A small image denoising autoencoder, trained from scratch.
Model: 12M parameters, encoder arch vit, encoder activation squared_relu, encoder patch size [8, 8], encoder width 320, decoder widths [48, 48, 96, 192].
Training: soap at rate 0.0024, 4500 steps, batches of 256.
Data: trained on dead-leaves pictures: piles of overlapping shapes, 7.9 epochs.
Rows from block 3 of the encoder of a small image denoising autoencoder, named by matrix and row number. Rows with one number belong to one neuron. Each number is 128 + 32 x the weight over its row's rms, rounded and kept within 0 to 255. All counts start at 0. After the name is the row's rms in percent of the matrix's.
After each neuron's rows are labels from the 100 images, of 14848, where the neuron reaches its highest value: "top examples" is what is common among them. Only what is clearly more common there than usual is listed. The data: dead-leaves pictures: piles of overlapping shapes.
# fc1: MLP up (encoder.blocks.3.mlp.fc1.weight, 1920x320), inputs 160-319
# fc2: MLP down (encoder.blocks.3.mlp.fc2.weight, 320x1920, transposed), outputs 160-319

fc1.356 108 [103  59 185 143  98 146 168 152 174 123 120  98 142  63 117 128 132 134  97 127  99  99 123 124 168 132 150 125 112 146  87  81 142 113 107 136 138 120  96 107 164 152 131 116 106  61  91 128 123 131 124  92 173 120 142 177 127  85 135 154 184  81 149 131 138 199 155 118  78 119 179  89 120  95 138 132 165  88 160  57 128  70 103 131 154  91 128 144 131 147 124  81 102 190 131 163 138 107 136  84 128  87  95 129 114  57 105  77 146  64 125 148 167 136 181 122 157 146  77 154  85 158 133 123 119 148 139 152 158 158 141 127 128 129 128 144 127 135  76 133 127 127 184 150 175 130 114 150 112  54  98 133 158 144  84 167 165 151 132 133]
fc2.356 105 [139 196  96 152 108 138  85 131 148 126 137 172 149 141 114 124 136 148  60 125 148 130 144 102 144 183 165 174  99 121 162 136 112 131 110 112 142 230  93 177 167 167 115 108 170 150 134 123  84  84 131 156 130 138 141 102 178 136 126 130 157 135 134 176 157 122 103 109 161  57  97 109 125 113 209 152 162 122 123 122 154 128 136 112 106 153  85 134 132 135  91 142  92 114 122 129 167 148 153 173 101 131 103 157 124 189 145 122  93  91 127 102  90 149 115 160 136 118 108 178 117 115  89 162 114 132 183 108 143 161 160 162 145  76 188 139 132 135 145 181  50 184  85 136 179  72 132 139 110 108 125 230 154 123 180 123 114 105 143  75]
top examples: shaded

fc1.524 103 [138 167 175 102 122 140 127 117  97 136 172  90 140 143 108 171 137  91  83 148 133 118 114  95 136 137 159 108  94 166 142 102 139 120 106 122  81  96 139 124 115 161 131 156 118 161 157 154 111 112 107 178 139 106 197 137 143 120 139 118 144 178  93 109 155 151 170 161 134 135 116 137 102 161 138 183  73  53 152 130 117  43 142  60 159 164 158  85 146  76 176 132 153 108 160 101 112 136 134  95 142  77  88 118  85  76 170  52 151  97  78 149 123 151 142 143 150 138 162 187 158  96 110 190 166 125 107 152 140 150 141 145  98 137  96 113  97 129 145 112 175 105 141 135 116  85 107 166 130 119 107 158 124 122 125 129  94 119 170 153]
fc2.524 097 [141 145 147 139 123 110 103 127 131  81 129 177 129  87 120 126 132 144 165 134 139 120 167 106  73  82 138 140 141 128  92 148  94 145 101 165 206 180 167 121 209 131  87  98  86  86 103  85 109 157 111 129 104  89  96 129 100 128 117  93 134  72 136 112  62  58 156  91 155  65  76  99 159 165 143  52 171 114 125 144  98 159 155 148 102 130 114 143 111 142 108 156  98 102 130 108 170 124 113 155 195 123  96 193 180 141 149 170 126 141 175 171 167 117 133 119 155 149 123 101  84 122 187  91 131  99 143 170 154 149  85 148 110  98 129 134 112  90 107 196 108 130 146 141  91 132 147  72 115 144 134 178  76 111 140 148 136 130  87 169]
top examples: vivid

fc1.249 080 [ 98  85 203  93 124 153 150 110 140 182 132 142 125 101  57 151 163 110 143 124 145 147 160 121 114 160  66  89 131 129 172 148  88 111 144  86  97 150 108  94 168 138 200 141 122 193 182 106 107 145 137  83 137 167 207 169  95 184 104 144 148 125 128 157  85 116 150 110 168 100  91 179 122  57 124 143 109 146  80 145 136 119 136 125 104  69 146 115 181 148 166  73 143  99 106 147 164 113 135 127 119 180 175 132 111 137  73 134 167 155 148  96 117 131 100 170 131 125 113 140 156  96 188 176 142  89  88 154 112 146 119 144 142 136   7  92 146  58 173  71 150 175 128 133  77 149 164 162 129 130 108 126 119 115 110 174  99 105 148  88]
fc2.249 105 [ 96 178 156 117 159  76 107 135  98 127 119 160 117 106 144 114  76 157  96 129 118 137 154 133 126 124 129 140 103 131  70 123 127 137 114 158 142  77 154 124   0 112  85  92  90 136 124 177 184 120 190 131 149 114 149 133 120  81 131 133  91 109 144 138 163 119  92 173  85  91 183 158 145 112  89 127 165  80 132 184 134 119 179 149 159 163 136 105 137 110 125 165 124 169 151 111  61 117 191 133 121 104 120 154 141 173 135 111 129  97 175 132 118 169  96 142 117 160 150 100  84 112  69 142 133 115 200 106 177  91 197 202 120 130 102 117 156  88 120 135 115 120 131 137 100  24 149  97 144 172  95  83 109  99 155 183 113 134 153  87]
top examples: grey

fc1.484 097 [120 139 186 121 181 148 124 162 180  92 157 132 148  64 149 128 146 148 149 120 121  97 191 126 133 139 108 171  86 148 136 123 107 102 105 127 167 207  90 119 127 120  87 112 146 142 174 143 115  82 116 122 185 163 157 115 119 129 109  94 168 159 141 170 118 127 160 124 163 168 141 139 194 181  94 151 115 171  89 169  74 138 125 125 122 173 154 128 116 133 157  69 135  98  98 117 174 111 165 130 149 128 139 177 123  89 103 161  64  94 157  60 166 100  95 123 118 151  97 110 130  70 103 171 127  85  88 121 122 152 107 210 141  66  93 119 115 142 161  72 101  94 211 142  99 123  67 147 150 134 117  95 118 139 119  71 191 130 143 103]
fc2.484 086 [131 107  47 105 117 138 188  81  83 117 153 109 145 134 146 116  96 153 103 138 138 162  21 176 199  75 151 112 114 164 115  99 135 105 150 166 167 159  98 108 101 138 127  90 169  87 102 106 122 140 163 135 139 128 101 138  89 125 124 139 222 103 102 153 107 100 143 151 170 101 155 125 126  84 190  60 102  89 127 157 163 150 124 116  95 168  93 123 153  77 113 129 174 105 115  99 123 117 125 161 111 157 181 106 111 118 124 138 178 174 111  81 140 104 127 162 147 119 134 129  68  96 144  94 124 137 123 123 138 187 130 146  65 103 113 125 117 166  87  98 124 142 176 123 107 123 148 112 114  99 103 151 130 118  42 195 146 140 150 154]
top examples: grey

fc1.756 094 [168  93  99 151 164 139  72 179  95 110 217 124 123 143 143 155 111  97 176 124 122 147 119 130  71 142 104 141 151 176 134 121 108  98 121 100  89 157 132 112 174 146 154 118 131 128 197 148 178  95 160  77 160  73 129  90  95 120 151 154  72  50 166  72 179 122 132 166 151 142  95 163 100  94 134 113 168 109  86 155 129 193 106 128 101 143 103  64 153 159 150 121 139  94 146 143 139 135  67 114 126 141 233 117 165 137  78 147  47 103 185 199 150  57 102 172  92 134 123 108 143 148 124 105 136 125 111  74 168 124 151 128 138 136 165 129 170 135 140 156 107 165  84 155  97 150 113 115 135  96 138 102 158 138 103  95 106 122 170 112]
fc2.756 114 [118 176 154 136 100 140 117  90 182 175 155 127 175 172 182 180 109 132  47  93 118 105 136 180 166 118  75 133 116 162 134 113 124 184 107 163 123 149 161  69  85 130 135  82  76 165  71 142  84 201 111 207 135 122 123 127 135 141 142  94 165 138 105 151 142 122 118  42 178 185  50  98 113 160 107 148 157 134 134 103 156 130 126 148 114 133 135 105 161 122 122 181 143 142  92  99 122 154 130 192 133 116 157 111 132  80 114  68 105 136 126  61 107 147  67 149 152 121 108  81 164 141 103  41 147 138 145 160 154 136 108 114 178 138  69  84 144 124 114 128 183 111 198 116 153 164 106 144 100  88 128 129  81 137 109 148 154 144  92 138]
top examples: cool

fc1.586 098 [141  82  75 172 164 138  79 136  96  67 130 144 129 116  76 121 107 113  75 147 100  94 106 147  96 151 159 107 153 125 146 172 116 107 166 155 240 134 125 146 206 214 178 100 118 109 175 122 141 168  80 134 142 134 123 160 123 127 117 158 107 154 162 110  50 149  98 111  65 124 160  89 169 139 160 107 142 132  68 121 191  69 122 156 158 167  55 122 180 109 155 122  88 112 166  87 137  94 154 164 137 106 181 155 137 136 171 139 122 152 138 120 130 152 130 165 125  96 137 118 112 137 151 200 117 114  55 135 117 144 155  88 151 125 110 109 156 118  85 158 163 165 185 165 167  66 141 145  95  83 146 148 132 139 143  97 162  97  99  85]
fc2.586 091 [ 81  73 148  91 107 145 103 160 120 119 108  69 122 108  83 170 123 114 173 152 156 108 103 100  75 148 126 101  70 129 134 135 158 143  97 140 109 183 113 145  79  97  40 123 121 169 107 152  84  86 132 126 138 123 102 104 144 103 176 113 121 160 117 187 172 189 159 152 153 168 146 145 143  96 190 177  76 129 102 120 133 109  99 141 149 201  93 146 170  70 148 153 146 143 100 116 103 149 126 152  99 156 140 135 145 161 207 141 120 149 131 153 140  60 102 120 142 135  96 109 166 128 155  78 164 104 113 176 131 156  81 121 161 147 153 141 133  90 166 115 138 151 159 117 130  98 131 133 147 111 162 130 126  89 115  72  70  77 141 123]
top examples: vivid

fc1.741 098 [170 126 121 151 185 171  81 159  84  99 139  71 112 175 161 129  88 182 156 121  92 155  71 144 121 103 106 201 181 111  88 116  82 154  72  86 174 144  83 141 161 184 116 140 121 160 148 146 135 181 116 117 121 179 162 153 127 163 112 101  85 171  81 158 136 154 119 108 118 111 176 116  78 160 139 101 156 139 133 164 110 160 124 129 117 143  88 155  75  48 175 156 193 181 129  93 117 129  74 146 144 140 127 120 110 160 101 111 165 132 127  88 102 137 118 125 113 124  64 141 115 110 121  93 127  97 116 149  93 116 153  95  98 160 199 129 144 123 141 172 154 100 141  70  98  76 137  96 131 165 113 172  85 188 176  95 190 158 131 142]
fc2.741 098 [ 82 128 115  77 160  91  62 125 108 113 163 150 125  38 120 100 131 134  71  79 165  91 104 161 139 216 152  96 159 135 155 112 135 108 127 151 122  19  99 121  71 154  92 141 171 137 169 122  83 143 111 132 140  94 128 135 118 113 159 181 110 100 100 127 100 178 170 119 160 141 166 114  92 115 154 101 106 155 125  88 120  95  96 133 129 172  89 168 133 155 158  97 118  75 148 151 171 144  84 136 117 117 126 127 159 161 157 147 103 187  89 203 149 171 126 116 135 149 152 168  91 138 110 140 160 173 132  92 178 156 155  91 156 161  94 130  91 117  99 140 136 140 147 120  94 114  75 170 141  89 127  71 125 113 111 121 131 113 122 159]
top examples: vivid

fc1.136 081 [160 123  95 114 129 137 179 160 165 127  95  79 126  28 128 111 108 141 116 121 140 166 117 135 134 106  89  47 142 159 116 138 152  80 176  97 120 121 197 165 111 161 132  87 138  89 107 107 112 130 109 105 170 154  65 123 135 138 134 125 183 159 173 131 116  85 153 125 144 125 203 125 122 116  93 111  50 117 126 151 105 111  95 153 124 108 132 122 111 142 135 127 106 109 110 138 154  90 132 138 116 105 133  69 163 105 118  90 169 172 175 132  76 147 146 140 140 149 123  99 135 173 164 135 175 159 136 185 149 140 104  93 110 119 122 170 149  31 109 120 180 160  96  91 118  98 129 101  72 156 156 102 170 131 158 123 102 136  89  96]
fc2.136 106 [112 125 165  91 165 131 150 163 147 126 105 121 103 150 139 180 133  95 173 113  97 126 143 129 102 149 130 152 130 181 122 112 133 125 150 100 107 107  76 142 184 115  95 152  96 168 173 157 103 118 120 164 129 153 148 186 102 128 125  92  85 103 102 113  70 146 162 108 142 103  75 124  52 124   0 130  99 138  79  75 135  99  62  70 108 151 138 156 162 142 141 132 127 160 114 138 149 133 112  95 124 128 108 197 159  97 164 147 139 103 152 138 127 167 140 118 120 121 172 142 116  84 140  86 116 135 145 174 118 149  49 100 132 109 170 110 125 201 164 110 132 139 189 137 117  58 147 227 131 143 130 166 136 159  62 129 122  96 143 161]
top examples: cool

fc1.495 103 [122 162 164 160  57 133 167  86 146 152 105 106 166 105 196 131 106 123 118  96  82  90 121 115  83 177 159 124 168 163 111 103 126 150 129  97 158 129 138  79 127 149 131 158 150  94 105 153 133 153 160  93 127 182 111 159  95 146 153 130 122 162 173  31 148 201 122 161 111 134 182  99  93 124 134 101 135 107 139 107 153 127 103 108  95  73  97  74 117 131 101 110 126 107  75 118 120 149 100 120 124 136 170  99 149 151 133 104  95 156 164 147  83 116 135 177 164 192 127 192  65 134 166 174 152 112 164 117 134 125 189 129 108 140 164 113 100 135  81 210 134 113 149 101 142 190 131 124  85  90 147 121 102 161 152  84 167  86  85  68]
fc2.495 105 [118  88  96 137 140 130 167 125 126 112 125 108 127  72  69 162 143 137 219 113  90  97 167 141  82 106 171 141 111 131 148 130 127 135 162 122  81 187 140 174 163 131 126 140 123 148 182 132 129 173 147 144 133 158 143 124 113 168 107 146  53 143 108  79 134 124 133 157 120 139 135  89 116 159 114  98  94 134 126 107 101 145  88 157 113 137 126 151 128 138 145  95 173 105 105 119 160 183 133 125 123 133 117 117 123  88 108 170 143 116 110 135 165 163  70 132 144 128 147 175 135 105 126 215 139 142 181 139 123 125 106 147 116 115 179 118 125 187 110 115  98 169 170 161 147 135 149 110 172 108 156 190 107 140 179 123 104 131 121 168]
top examples: cool

fc1.670 114 [154 150 102 159  95 138 132 161  62  63  93 102 126  91 103 112 129 118 172 124 120  76 147 109 164 116 198 117 184 128 168 105 121 133 129 131 104 158 165 134 130 156 123 126 117 142 132 156 159  93 126 158 145  86 155 103 190 145 101 171 127  38 133 132 130 117 128 110 160 186 108 178 155 106  91 109 166 176  99 165 147 155 125 161 107 159 165 155 175 164 151 159  81  97 158 216 183 130 123 158  73 141 183 197 121  66 187 155 144  70 114 130  91 120  87 134 134 158 165 101 163 169 121 137 184 117  99 159 153  84 153  79  19 122 103 160 144 113 103 146 151 129 109 112 117 132 123 120 129 152 150 132  68  97  72  48 115  88 153 228]
fc2.670 106 [120 173 128 143 163 146 113  81 146 125  73 185  86 111 126 141 115 157 131 155 137 150 107 122 149 175  96  83 146 100  87 138 133 156 113 160 210  79 148  91 128 153 119 134 128 135 127  93  70 119 138 111 156  93 100 133 144 104 105 122 138 143 120  96 111  16 144  91  88 131 142 106 108 115 154 134 126  64 200 109 120 109 104 136 145 100 154 177 128 113 135 100 189  97 128  93 122 173 183 121 127 123  97 120 120 151 122 159 157 156 162  82 131 152 118 147 136 154 115  91 150  67  86  13 160 101 194  73 140 157 137 188 140 147  87 100 125  37 166 128 141 125 160 141 126  77 163 140  74 158 103 101 119 161  99 181 103 146 141 126]
top examples: grey

fc1.465 098 [147 189 181 132 126 148 191 154 160 136 105 201 115  90 126 123 125 120 183 106  84  97 203 139  89 122 137 125 165  85 130 116 133 130 134 131 149 170 105 143 193 121 100 153 109 108  97 119 105 156 150 193 122 169 129  69 108 140 160 105  91 147  75 103 132 123 192 112  99 195 186 122 116 108 175 163 183  73 117 178 142 151  80 161 129 107 149 122 118  97 109 151 154  94 100 149 124 156 123 133 115  98 180 134 113 155 111 156 113 139 132  69 161  85 149 138 153 148 110 119 146 124 126  80 174 126 162 154 147 133  72  27 112 131 110 166 129 115 149  79 142 115 164 113 178 101  38 202 132 136 169 159 114 167 120 113 158 122  54  71]
fc2.465 118 [120 171 177 158 100  81 167 129 138 152 108 124 155 146 186 137  91 158 111 139 114  99 165 139 109 165 128 181 126 130  71 151 125 143 129  42 112  93 116 123 102 131  99 151 103 161 158 144 161 131 127 113  64 128 101 136 136  99 123 164 129 137 150 103 187  96 128 161 193 103 153 185 129 137 135  76 106 159 113 157  74 110 168  93 154  94 198 105 122  96 136 119 117 144 120 105  95 171 202  93 147 120 157 159 149 161 109 176 173  81 113 155 156 171  87 101 148 132 129 100 114 100 117 157 184 122 110 122 115  88 128 138  84 123 133 107 149 144  99 181 126 138  91 145 155 133 166 132  85 141 107 140 155 113 134 150 144 115 118 166]
top examples: cool

fc1.560 077 [110 121  81 115 107 157 113 127  88 118 143 122 165 141 158 125 115 143 151 110 116 164 119  87 169 147 127 162 119 168 128 145 221 158 135 148  63 150 141 206 197 184 185 150 111 166 122 103 134 199 139 105 136 124 119  94 121  95 136 119 105 125 196 153 118 112 135 138  77 164  74 115  95 183 134 188 160 148 129 148 119 177 157 123  92 142 137 114 134 106 122 138 143 107 153 137 196 127 157 141 118 157  79 136 106 161 117 149  72 190 111  91 120 113 107  40 113  90 133 126 125 145 112 134 175 113 141 131  53 121 161  89 104 102  87 145  97 140 125 159 128  68 131  63 139  65 126 145 125 130 109 144 166 111 143 153 134 128 158 129]
fc2.560 093 [132  68 154  88 168 118 129 104 105 149 120 137  99 216  89 108 101 144 106 126 150 143 120 146  79 108 137 108 149 140 143  98 157 126 151 180 155 205 106 120  57 122 136  98 183 104  91  75  90 133 142 115 152 125 123 132 110 127 118 105 121 126 122 134 100 160 168 138 193 121 146 160 134  63 119 100  92 138 111 121 157 112 123 132 168 150  86 103 114 175 103 119 153 140 134 166 104 160 100 129 115  77  95 114 154  84  99 109 197 123 161 163 158  89  60 197 166 147 111 236 144 125 196 117 162 134 100 172 196 146  97  94 129 133 122 133 137 125 102 106 168 200  75 172 143 139 165  43 158 123 130 149 143 145  81 114 151 107  75 126]
top examples: vivid; grey

fc1.99 102 [134  79 141 116 153 138  98 108 116 157  73 161 151 101 157 101  99  91 122 144  97 113 101 146  76  95 153  83 105 130 121 121 129 157 162 186 105 135 159 100 138 127 153 171  77 114 123 112 108 137  87 214 136 132 116 137 128 130 176 112  54 187  93  91 123  93 166 131  91  62 157 119 140 105 177 116 118 169 128 112 105 142 143 154 129  86 146 166 158 171 123  60  89 152 131  71 113 128 131 119  96 169 139 130 100 123 142 153  69  94 109 142  96  90  87 148 129  92 114 140 147 111 166 100 105 123 165 167 111 132  48 129 111  69 178 117 216 170  81 165 124  67 191 134 164 101 143 117 106 128 127 114 127 114 139  91  88 122 159 129]
fc2.99 086 [ 73  91 135  83  60  66  87 146 173  58 115 133 115 134 199  96 118 154 132 135 120 152 127 169 148 112 181 124 172 100 155 148 132 141  92 153  91 116 130 120 236 122 124 103 172 153 105 136 108 111 107 117  87 217 105 151 128 111 170 118 132 164 131 136 125 164 107 204 164  77 154 116 125 127  82 109 156 135 122 125 140  85 174 158 131  93 111 171 106 121 182 115 151 167 138 112 150 135 120 105 195 126 137 160 134 136 163 112 160 150 100 145  95 166 128  90 138 143 124 178 119 169 148 155 101 103 133 114 131 122 125 127 135 126 106  72  74 127 128  99  91 147  94 115 171  51 191 201 131 179 113 148 101 106 134 186 113 126  50 110]
top examples: cool

fc1.372 103 [ 83 166 133 108  90  70 130 143 148 179 152  96 122  63 170 124  98 169 132 161 112 103 105  88 153 149 103 155 114 164 118 144 178 125 142  90  99 111  86 118 133 133  21  88 111 115 163 146 125 170 150 179 137 170 154 133 114 132  82 173 167 102 134 146 132  92  93 144  96 128  92 137 116 121  98 123  81 145 186 120 159 127 117 122 158 180 142  65 164 177 149 138 118 149 158 154 177  76 118 176 130 101 113 116 117 133  92 144 167 147 161 184  89 109 186 111 131  90 172 219 103 104 135 120 112 140 143 121 149 129  77 104 121 123 136 130 132 112 122  98 181 131 131 143 141  41 210 105 124 156 172 104 124 110 167 160 114 154 152  77]
fc2.372 095 [138 133 120 125 201 181 129 158 170 109 140 165 130 199  93  93 152 122 129 143 118 113  62 133 154 124 134 113 194 146 101 163 125 135  84 130 198  97 123 161 150 148 149 127 153  88 127  98 113 138 132 173  93  67 138 119 129 154 159 103 148 118 104 156  66 146 114  99 119 158 111 112 123 136 181 112 113 103 169 156 152 177 130 143 109 141 130 118 111 125 103  98 131  77  85 149 232 100 172 135 153 157  98  89 104 125 236 167 138 146 121 102  99 139  87 181 110  93 147 133 170  77 143 209 135 168 137 113  81 131 160 144 104 113 123 158 121 182 116  99 103 134 131 141 134 133  78 190 113 100 107 158  93 106 149 127 113 166  94 108]
top examples: grey

fc1.696 092 [183 134 154 123 107 123 106 155 138 112  98  91 145  98 137 125  81 126 125 195 124 142 105 156 156 127  83  94 150  91 119 132 111 100 157 132  87 155 135 100 142 130 145 133 167 100 123 136 188 158 124 165  64 167  91 162  96 110 170  89 100  78 151 185 178 106 108 118 124 129 116 121  68  98 139 140 165 134 124  61 182 115 113 132 215  99 107 100  81 132 143 182 141 136 108  81  72  92  84 166 125 138 118 177  80 176 134  91  90 134 144 124 167 120 126 141 137 151 142 153 129 138 163 142  91 129 131 141 119 174 124 140 118 117 145 165  98 159 157 131 188 140 126 143  72  85 177 134  78  85 139 131 142 134 125  97 145 125  90 104]
fc2.696 104 [172 179 128 130 152 102 149 178 163 114 103 125 114 164 134 172 111 172 136  93 135 100 141  78  86 118 151 118 112 159 134 106 133 175 138 168 184  92 129 182 110 123 112 100 121 174 133 143 125 161 110 139  83  85 128 104 182 191 139 129  73 106 121 150 155 102 142 136 113 125 109 121 133 170 128 121  84  91  99 127 118  85  91 111 123 175 127 146 111 131 115  87 126 163 154 159 108 145 193 107  98 105 135 181 148  69  89 134 185  84 163 119 133 208 150  99 196 113 129 111 100 121 191 133 135 171  99 200 147 163 104  72  59 103 195 107 111 242 123 144 109 145 136 157 156  52 159 149  92  78  96 115 147 100 223 124 111 148 144 132]
top examples: cool

fc1.432 080 [150 174 132 111 135 118 173 149  76 159 116  84 134 120 133 120 163 112 160  63 154 118 117 128 157 116 164 124 151 126 106 146 125 155 118 111 126 138 140 170 136 148 135 134 121 131  74 115  91 131 116 157 156 136 144 150 128 134 147 152 106 119  64  96  72 144 203  73 156 128 127 119  68 112 121 127  91 121  63 164 102 179  99 159 137 171 100 107  88  80  87 153 102 143 116 142 130 113 125 123 115  87 145  72 139  81 148 142 107 170 170 158 156 170  81  97 175 139 122 108 117 107 103 135 166 126 140  72 187  99 128  58 131 154 176 124 160  65 133 121 125 141 136  59 153 129 114 154 128 131 156 145 120 171 158 116 115 111 104  83]
fc2.432 106 [139 117 161 145  62 112 117 212 146 196  99 112 152 175  88 145 105  78 145 138 116 139 161 150  49 144 114 108 118 141 140  91 121 115 116  72  94 102  97 123  80  91 160 116 129 161 201 211 212 118 101 124 136 135 124 150 104 112  89 122  82  83 145  85 170  67 143 146 138 117  84 153 134 141  94 172  66 178 109 146 101 112 101 146 113 143 143  88 130 169 149  86 155 131  94 134 180 143  76 134 149  95 126 180 113 123 112  78 137  96 132 153 111  71 138 114  83 123 138  68  89 116  68  92  99 126 149  93  90 144  78 133 107 109 146 133  86 121 134  78 155 139 131 118 105 205 149 134 115 144 133  75 123 152  17 167 151 142 122 170]
top examples: cool; dark

fc1.159 092 [ 71 133  87 140  68 129 149 139 127 108 174 156 135 190 177 166 139 152 131 108 151 127 120 108 110 118 154 135 146 189 104 159 147 127 121 183 104 133 154  85 192 123 160 102 117 107 136  77 147 147 180  91 137 145  99 133  83 127 136 123  99 113 140 167  24  98 113  52 114 149 130 139 141 143 197 116 146 114 137 115 164 153 178 149 114  98 130 155 101 103 141 170 108 103 164 140 179 125  78 116 107 103 173 147 114 172 100 106 112 156 142  83 144 134 145 139  87 136 114 106 105 187 172 166 151 153 154 149 130 126 152 146 131 125 129  86 103  78 114 147 162 114 138  30 134 134 186  79 159 124 151 176 136  76 107 142 131 108 130 117]
fc2.159 113 [159 108 118 130 109  94  97 104 162 128 166 120  97 155 148 132 145  73  48 104 111 140 164  73 123 104  97 107 118 118 159  60 122 146 119 133 142 243 113 131  79 126 127  85 145 122  96 156 142  93 185 140 145 121 101 127 111  76  86 178 113 140 139 142 199 185 109 185  83 127  82 133  86  98 146 166 131 115  92 169 143 133 134 125 131 124 143 100 106 134 138 122 143 135 130 153  39 124 163 186 132 164 113 115 112 180 174 112 154 135  64 117 166  83 138 143 135 127 144 139 166  99 107 146 111 145  79 150 154 158 100  80 159 140 111 131 141 153 166 117 122 102 108 130 143 123 140 152 162  75 154  39 167 128 160 124 157 153  88 142]
top examples: vivid

fc1.480 099 [122 105 162 139  88 112 157 140 126 155  45 104 119 182  74 125  96 123 102 145 176 102  86 137 109 143  71 102 179 162 153 142 203  99 173 175 130 115 153 131 122  95 133 137 126 171 192  83 144 155 100 170 142 112  94 152 146 173 137 157 156 122 200 102 153 101  61 156 144 127 151 125 115 142  98 140  93 114 122 111  94  96 172 127 122 119 107 137 144  92 146 120 158  71  91 131 140 113 193 115  96 148 151 124 161 137 114 119 144 174 150 205 155 144  82 164 157  81 164 102 157 152 169 155  99 148 111 104 170 128 128  52 112  70  54 114 134 146 126 171 121  43 145 108  96 131 107 173  97  88 142 168  47  98 173 151 142 158 133  86]
fc2.480 117 [166 129 121 138 243 148 109 165 107 115 119  85 101 144 126 113 157 173  21 125 144 142 119  75 112 100 106 164 166 146 146 153 106 147  80 147 177 107 116 109 122 128  89  95 219 121 148 137 121 183 136 126 144 231  81  90 162 125  89 153 131 131 125 143 168 104 105 103  61  76 142 154 224  69 136 131 100 123 130 131 144 135 140 116 128 105 124 119 110 142  83 159 112 145 136 131  72 124 108 137 152 128 136 180 118 122 191  74 139 108 167 152 160 173 130 111 123 123 158 147 119 110 157 123 147 124  96 168 118 157 131 166 100 150 172 144 136 146 140 166 156 160  96  83 188  93 137 141  96 150 142 138  85 148 127 152 135 128 125 163]
top examples: vivid

fc1.317 116 [146  21 145 118 164 114 169 193 172  69  42 106  78 115 110 162 146  88 152 129 160 158  75 121 123 116 127  90  61  99 118 160 143 150  81 105 182 125 114 102 100 144 157 131  77 102 146 150 144 130 151 149 201 147 123 136 150 100 173 141 133 152 121 142 127 161 148 142 142 150 163 139 121 101 110 167 109 147 239 138  79  86  73 131 171  94  74 130 117 143 162 141 129 152  95 162 160 121 192 111 124 196  97 100 129 124 134 162 130 120 123 161 139 137  88  70  75 117  88 122 102 119 121  79 158 137 119 172  88 141  99 172 119  74 127  73 147 130 133 134 132  89 160 142 195  88 187 160 102 113 133 112 157 177  84 152  79  54 121 110]
fc2.317 103 [105 159 114 136 133 108 124 107  93 160 125 124 141 203 103 123 168 124 156 152  85 116 165  97 121 119 143 162 168 158 139 110 168 150 163 138 119 214 132 138 168 148  73 205 114  79  66 135 136  97 149 142 111 132 126 151 119 132 125 142 206 106 111  97 143 109 167 180  93  81 133 104 151 129 216  77  89 131  46 112 158 126 118 150 146 155 100 140 142 118 130 125 120 174 167 140  77 131 141 173  87 119 150 122 116 147 185 138  96 168 146 102  96 146 113 176 141 114 123 158 247 126  71 127 115 161 138  96 136 161 139 150 137 123 141 105 131  67 127  88 110 150 150 144 127  80  79 180 130 151 134 105 137 157 186 103 137 149  80  89]
top examples: grey

fc1.764 099 [ 79 179 164 133  99 107  52 152 115 172 108 117 113 122  84 135 133 119 145 140  80 130 158  99  94  89 119 122 109 136 168 174  87 123 126 135  60 119 120 150 161 160 123 137 111 159 132 130 185 102 162 122 118 122 143 123  66 124 136 132  81 141 131 158 147 153 114 123 125 132  79 127 122 120  88 192 183 140  35 109  91 247 174 113 115 146 114 129 185  94 170 100  70 170  66 103 131 128 189  84 108 145 185 130 116  69 119 166  95 142 128 100 162 120 129 183  99 101  87 141 118 125 138 159  95 156 153 109  89 127 152 105 154 175 127 129 140  98 147 129 113 140 120 161  86 121 138 147 140 112 133 126 217 118 143 110 171 134 103  26]
fc2.764 105 [182 132 142  73  87 185 126 137 126 161 135 137 166 151 244 126 101 172 124 122 157 138 102 117 130 153 127 168 143 185 126  90 127 122 142 100 192 143 128 113 119 141 169 122 139 157 127 118 161 155 143  94 172 147  82 132 127 163 160 136 133 141 114  95  82 142 126 109 113  53 101 105 129 134 158 112 114 105 177 147 164 122 136 167  83 129  89 109 148 140 108 236 109  98 178 114 157 123  86 123 122 126 156  94 122 159 158 112  75 134 127 101  92 100 133  99 154 151  85  99 104 131 109  21 156 116  96 146 141 181 175  91 145 131 133 103 124 161  86 169 146 152  81 100 162 147 111 106 115 120 139 120  69 145 122 163 130 124 169 143]
top examples: vivid; warm